config.toml
arch = "pvt"
model = "image classifier"
dataset = "drawn branching plants"
train_examples = 36250
image_size = 32
crop_scale_min = 1
horizontal_flip = false
translate = 0.12
targets = ["habit"]
num_classes = 6
norm = "rmsnorm"
norm_position = "pre"
hidden_act = "gelu_tanh"
mlp_ratio = 3
head_dim = 48
fused_qkv = false
qk_norm = false
layer_scale_init = 0.1
parallel_block = false
inner_norm = false
kv_group_size = 2
patch_size = [2, 2]
depths = [5, 5, 5]
widths = [80, 160, 320]
mixing = "cutmix"
loss = "cross_entropy"
head_dropout = 0.2
init = "trunc_normal_002"
residual_init = "scaled_by_depth"
optimizer = "muon"
muon_scale = "match_rms_adamw"
learning_rate = 0.0017
momentum = 0.95
nesterov = true
orthogonalizer = "newton_schulz_5"
adamw_lr_other_params = 0.0018
max_grad_norm = 1.0
ema_decay = 0.99
max_steps = 7700
batch_size = 128
epochs = 27.2
lr_schedule = "cosine_restarts"
final_lr_fraction = 0
warmup_steps = 150
weight_decay = 0.3
adamw_weight_decay_other_params = 0
Rows from block 10 of a small image classifier, named by matrix and row number. Rows with one number belong to one neuron. Each number is 128 + 32 x the weight over its row's rms, rounded and kept within 0 to 255. All counts start at 0.
After each neuron's rows are labels from the 100 images, of 14976, where the neuron reaches its highest value: "responds to" is what is common among them. Only what is clearly more common there than usual is listed. The data: drawn branching plants. In brackets: how many of the 100, against the usual share in percent.
# fc1: MLP up (model.blocks.10.mlp.fc1.weight, 960x320), inputs 128-191
# fc2: MLP down (model.blocks.10.mlp.fc2.weight, 320x960, transposed), outputs 128-191

fc1.259 [131 146 138  95 162 130 106 143 147 181  90 166 117 125 103 165 148 145  96 154 114  91  64 181 111  77  68 115 138 126 132 199 133 166 121 101 197 173 141  68 110 168 160  88 180 164  97 122 100 126  48 172 162 136 136 134  45 143 162 141 117 101 127 137]
fc2.259 [135 147 155 138 128  66 132  90 109 134 150 102 130 109 119 179 117 147 178 126 154 140 169 127  91 113 119 143  81 149 107 108 140 170 129 157 142 166 126 139  92 135 130 117 205 134 134  97 103 192 123 130 133 159 164  90  79 141 156 134  77 126 134  89]
responds to: drooping (54 vs 16.7)

fc1.506 [ 31 123 136  82 107 179 159 138 194 126 115 134 145 190  76 167  94 164 123 131 139 193 115 185 167 110  64 179 141 178 121 166 113 152 141  95 123 175 171 128 174 100  80 128 113 126  98 109 165 126 139 122 129 176  97 134 153 100  60 114 146 112 124 148]
fc2.506 [132 167 112 116 102 136 184 125 187 151 108 152 135  90 135 120 132 152 148 120 130 132 108 161 150 108  69 118  98  98  76 145 197  90 141 122  80 129  72 170 131 153 120 117  71  85 105 148 125 122 116 181  15 126 163 171 118 112 131 150 167  73 117 188]
responds to: drooping (39 vs 16.7)

fc1.157 [175 149 137 132 120 163  53  61 124 135  97 134 173 159 131 134 154 112  95 104 175  87 111  61 155 115 129 132 189 132 106 150 134 119 173 111 119  91 114 165  78 101 156 159  92 154 107  87 106 169 141 100 113  99 192 135 169 158 133 186 123 155 142  91]
fc2.157 [ 79 111  51 145 121 160  71 134 151 128 105 115  74 143  45 211 137  99 167 108 167 132 123 164 140 128  91 149 132 104 140 157 160 151 142 137  58  98 157 125 120 151 171 138  92  85 142  89 127 112 139 212 103  60 108 121 141 130 161 122 129 128 110 107]
responds to: two-way forks (83 vs 42.8); leaning left (51 vs 17.2); leaning right (43 vs 16.6)

fc1.386 [154 131 130 128 146 139 162 127  62 103 109 152 144  97 126 100 135 148 128 109 188 132  54 124 121  70 177 104 149 180 124  88 101  81  86 110 134  82  99 174  87 112 124 192 174 122 124 127 136 123 169 105 131 133 161 114 146  70  92 132 138 182 164 128]
fc2.386 [110 127 110 115 128 145 136  74 155 167 131 143 177 140 145 101 132  95 129  62 107 115 112 134 106 163  79 185 124 168  98 182 134 119 112 126 162  73 120 126 168 170 175 132 130  85 129  49 136 132 144 111 133 129 128 117 120 100 182 107 117  99 179 184]
responds to: two-way forks (100 vs 42.8); drooping (99 vs 16.7)

fc1.616 [111 123 138 150 119 159 170 103 119 112  74 158 118 156  94 137 128 111 122  65 184 130 102 109 116 142 180 125 153 118 148 129  97 137 153 136 126 193 117 128  95 105 117 137 159 106 102 108 157 124 114 148 103 176  86 157  91  43 158  81 137 129 130 179]
fc2.616 [113 132 127 157  46 136 193  98 111 104  96 147 131  82 167 156 101 133 111 152 109  90 122 141 155 115 233  93  91 151 118 168 124 114 164 163 160 206 148 161 115 163  64 137 111  93 106 119  94  53  76  87 132 104 127 129  70 159 106 137 125 154 154 134]
responds to: drooping (62 vs 16.7)

fc1.25 [111 156 146 112 132 133 133 127 102  94 120  93 145 112 153  91  82 127 184 144 139 115 158  98 133  86 146 120  86 201 118 134 154 138 127 136 118 127 123 115 152 141 150 115 120 174 198 118 109 153 126 122  87  86 120 132 105 114 146 138  80 151 105 140]
fc2.25 [233 116 130 134 193 118 153 134 162 107 158 104 121 125 145 148 153 156 108 158 119 127 148 159 146 144 114 125 114 144  61  94 179 154  84 110  69 113 170 120 127 116 142  85 100 110 180 149 134 159 115 181 175 113 123  87 128 113 115  53 156 197 116 126]
responds to: drooping (38 vs 16.7)

fc1.186 [ 87 129  98 115 145 156 146  54  94 138 201 127 133 114 124 145 135 169 148 107 159  82 103 190 105 143 133 164 127  94 125 113  93 108  86 149 150 179 108  92  97 105 110 139  91 101  97 105 151 147 132  81 141 115 120 134 139 147 126 113 128 121 138 153]
fc2.186 [ 86 110 132  88 105 157 102 121 118 122  74 137 182 124 113 163 109 143 121 123 173 113 109 107 118 179  69 191 109 156 154 143 112  61 149 131 162 200 135 164 122 123  90 101 173 126 168 130 146 105  91  88 124 119 130  87 189 166  41  34 118 135  67 147]
responds to: drooping (80 vs 16.7)

fc1.411 [101  70 146 114 133  98 125 115 153 129 179 103 115  97 103 153 157  87 128  46 170 148  64 102 204 107 126 101 116 129 172 102  14 156 121 171 177 115  96 112 162 163 114 156 154 136 142 141 168 166 190 170 105  63 131 113 139 148 139 113 158 104 226 136]
fc2.411 [212 117 138 108 129 156  80  95 129 102  85 125  76 176  86 149 123 109 126 155 146 192 101 130 236 107 167 177 111 137 150 111 163 117 147 143 170 106 133  97  78 124 119  95 174 128 109 137 103 138 115 163 149 112 124 136 151 132 138 136 126 123 115 126]
responds to: two-way forks (83 vs 42.8); leaning left (47 vs 17.2)

fc1.8 [171  97 174 146 164 101 135 130 170 124 129 113 126 109 125 136 117 173 147 180 160 146 188  98 155  62 159 101 163  62 119 145 126 147 127 144 115 107 169 116 116 175  74 117 110 135  82 103 146  73 166  70 149 165  97 109 124 131  96  65  78 114 147  87]
fc2.8 [147 125 128 136 178  90 118 129 164 112 105  83  90 107 133 123  73 162 134 128 129 135 181 139 165 107 160 134 138 123 121 171 150 145  96 122 142  68 154 145 117 130 135 130 135 130 138 165  83 146 202 131 194 124 143 131 101  87 150  74 139 100 160 103]
responds to: two-way forks (83 vs 42.8); spreading (61 vs 16.2)

fc1.413 [161 135 117 209  82 127 129  48  58  94 147 156 106 124 140 187 160 213 137  76 173  92  53 127  95 134  86 126 143 186  88 145 145 126 101 198 145 157 167 131  99 134 121 100 117 178 146 143 110  84  93  75 153 123 159 136 148 112 112 151 136 128 132 158]
fc2.413 [ 85  87 137 170 117  89 102 150 142 143 118 113 156  71 161 105 144 121 148 188 117 177 120 105 179 150 161 130 126 125 129 125 190 140 157  92 145 120 139 124 199 143 124 131  88 170 107 110 115 102 195  94 124 146  91 133 149 159 167 130 163 119 171 103]
responds to: spreading (83 vs 16.2)

fc1.724 [ 52  91  88 114 152 114 136  92 163 121 171 147 142 116 139 118 157 119  88  99 106 103 175 106 105 112 132 179 161  93 182 127 180 138 137 120 137 121  80 157 139 108 107 201 123 181 133 206 128 108 135 109  94 151 161 129 109 133 127 185 133  73 140  93]
fc2.724 [150 142 128 119 160 136  82 161 175 140  60  96 117 103 158 189 118 161 154 135 148  76  99  84 108 106  77 146 131 149 122 168  96  86  69 123 128 143 168 109  82 117 102 122 176 123 101 134 101 164 115  49 111  82 138 168 134 117 125  66 170 147 196 136]
responds to: drooping (74 vs 16.7)

fc1.118 [206  94 151 138 166 138 132 154 155 154 163 128 142 132 127 117 121 181  94  61 139 114 147 176 122  85 201 128 101 129 173  99 134 126 140 187  82 114 142 113 110 122 126  98  90 168 192  75 137 171 131 162 150 121  80 139  90 108 130 133  93  75 132 162]
fc2.118 [130 162 139 144 170 128  85 164  98 138 134 132 146 175 101 117 116 102 154 158 150 179 118  93  83 126 161 157 137 166 129 148 178 132 120 163 115 160 152 156 142 156  81  92 126 133 119 104 219 126  78 134 103 133 108  76 143 162 192 135 152 124 164 161]
responds to: drooping (51 vs 16.7); leaning right (46 vs 16.6)

fc1.156 [109 105 102 120 145 140 154 133 119  72 153  96 135 136 177  99 136 111 102 124  90  98 119  99 153 168 136  87 143 132 114 156 135  95 129 178  70 124 114  84 158 195 157 116  83 112 123 165 153  82 167 176 124 116 157 114 169 110 126 140 119 112 149 129]
fc2.156 [133  93 137 123 132 137 173 116 105 136 124 110 108  80 126  44 181 169 133 158 109 148 117 144 141 152 153 185 150  95 126 150 132 132  95 102 149 105 133 113 147 150 193 120 135  86 186 126 142 120 141 155 134  96 106  76 106 139 139 148 106 139 153 144]
responds to: spreading (46 vs 16.2)

fc1.79 [159  64  93 155 152 117 125 156 117 146 199 116 178 123 101 157 207 156 130 154 143 150 138  66 126 143 163 176 141 128 156 112 218  88 138 111 139 179  93  82  74  94  81  81 118 140 191 114  78 143 125 124  75 165 126 128 169 149 130  79 138 151  77  76]
fc2.79 [144 135 147 139  95 133  96 148  99 175 162  90 108 142 124 193  92 140 118 103 117  84 143 158  87  83 108 163 133 131 142 170 125 137 118 137  77 174 133 184 177 187 124 116 147  85  95 123 154 156 171 189  88 119  97  88 127 175  99 102 143 101 114 102]
responds to: leaning right (60 vs 16.6)

fc1.621 [129 175 121 142 143  90 179  91 133 119 164 149 119 138  90  75 100 130 222  79 156 118 129 180 138 130 169  76 120 156 136 119 103 143 118  96  82 124  71 200 142 148 163 177 156 141 115 188 105 192 182 100  81 124 133 130  99 140 193 115 227 138 175 196]
fc2.621 [112 160  82 122 140 174 127 166 139  44 131 125 126 145 113  50  97 109  75 151 108 112 102 162 215 153 113  53 139 160 108 109 110 175 100 100 147 126 140 193  85 114  89 112 143 103 153 111  90  89 145 125 111 131 178 116 166 118 120  36 108 116 132 143]
responds to: leaning right (64 vs 16.6)

fc1.486 [117 152 149 122 181 137 170 156 154  93 113 102 167 137 166 150 214 159  89 151 147 154  87 114 153 158 164 158 114 115 121 144 165 127 114 144 173 116 127 135 156 209 125 115  79  74 132  92 156 148 130 156  87 165  93 108 193 189  76 103 153 140 154  88]
fc2.486 [183 142 112 160  65 153 179 125  87 130 110 123 177 132  97 180  93 159 155 163  84 104 143 101 123  33 127 112 139 112 134 153 183  92 195  86 134  94 141 123 134 136 145 140 111  98 107 159 131 114 151 135 140 151 158 152  58  90 118 100 150 133 110 131]
responds to: two-way forks (71 vs 42.8); spreading (60 vs 16.2)

fc1.37 [152 162 135 108 145 164 121  73 177 142 142 101 120 116 103 170 138 174  81 102 105 141 155 170 149 122 174  94 163 151 173 116 131 102 103  87 104  74 122 161 158 130  66  66  90 167 110 123 142 103 142 117 141 120 140 129 125 131 162 121 173 140 148 135]
fc2.37 [117 116 154 118  88 175 112 130 138 203 103  96 180 169 156 100 194 130 101 141 151  54 147 125 144 105 129 179 101  92  86 147  77 168 148 150 152 165  77 168 126 143 158 142 130 151 179  90 171 205 130 144 115  68 112 172 116 137  85 138  85  96 105 112]
responds to: leaning right (54 vs 16.6)

fc1.305 [176 139 137 140 157 139 128 164  89 138 101 158 117 133 158 106 111  87  59 117 113 129 120 152 131 162 128 104 190  81  56 141  92 120 108  57  63 115 113  77 159  88  99 143 192  98 143 122 145 167 154 112 129 100 156 180 165 161 140 152 124 139  79 119]
fc2.305 [ 99 162 109 145 161 152 140  99 141  96 171 129 123  91 143 183 168 103  56  48 183 156 107  92 108 125  41 140  98 141 145 156 148 128  74  83 107 189 104 127 152 134 152 139 142 127 133 109  99 126 118 135 100  87 168 138 123 102 109 120 117 152 118 181]
responds to: two-way forks (90 vs 42.8); spreading (58 vs 16.2)

fc1.152 [117 137 102 169 144  71  52 131 131  89  83 149 200 125 124  91 126 123 181 147 117 127  85  93 133 173  59 146 110 196 117  77  97  80 181 109 132 145  72 127 151  76 143 102 126 171 117  99 141  65 119 122 160  97 200 126 136 146 142  83 107  88 150 156]
fc2.152 [ 55 129 132 131 193 152 130  92 124 135 143 142 144 155 115 177 127 161 125 123 109 107 131 132 122  58 134 120 130 115 148 116 142 144  89 111 106 116 168  98  98 140 136 152 139 139 101 167 116 161 114 119  99 140 173 107 135 145  93 160 125 105 156  94]
responds to: spreading (93 vs 16.2)

fc1.273 [177  68  89 175 147 100 140 127  90 115 190 130 119 123 159 140 154 156 150 161  82 144 138  59 131 154  88 177 140  75  77 131 109 147  87  85 142 143 142 134  75  91 129  70  98 147 106 170  89 126 158  98 188 146 152 154 132  95 133  63 121 192 169 160]
fc2.273 [ 84 112 126 149 108 136 109 158 167 106 116 119 143  99 142 137 198 119 162 102 122 172 156  87  94 118 139 159  99 130  73 130 110  97 138  86 226 110 164 160 156 128  90 108 120 138 128 119 148 119 157  72 100  97 187  68 125 116 116 126 122 100 147 125]
responds to: spreading (51 vs 16.2)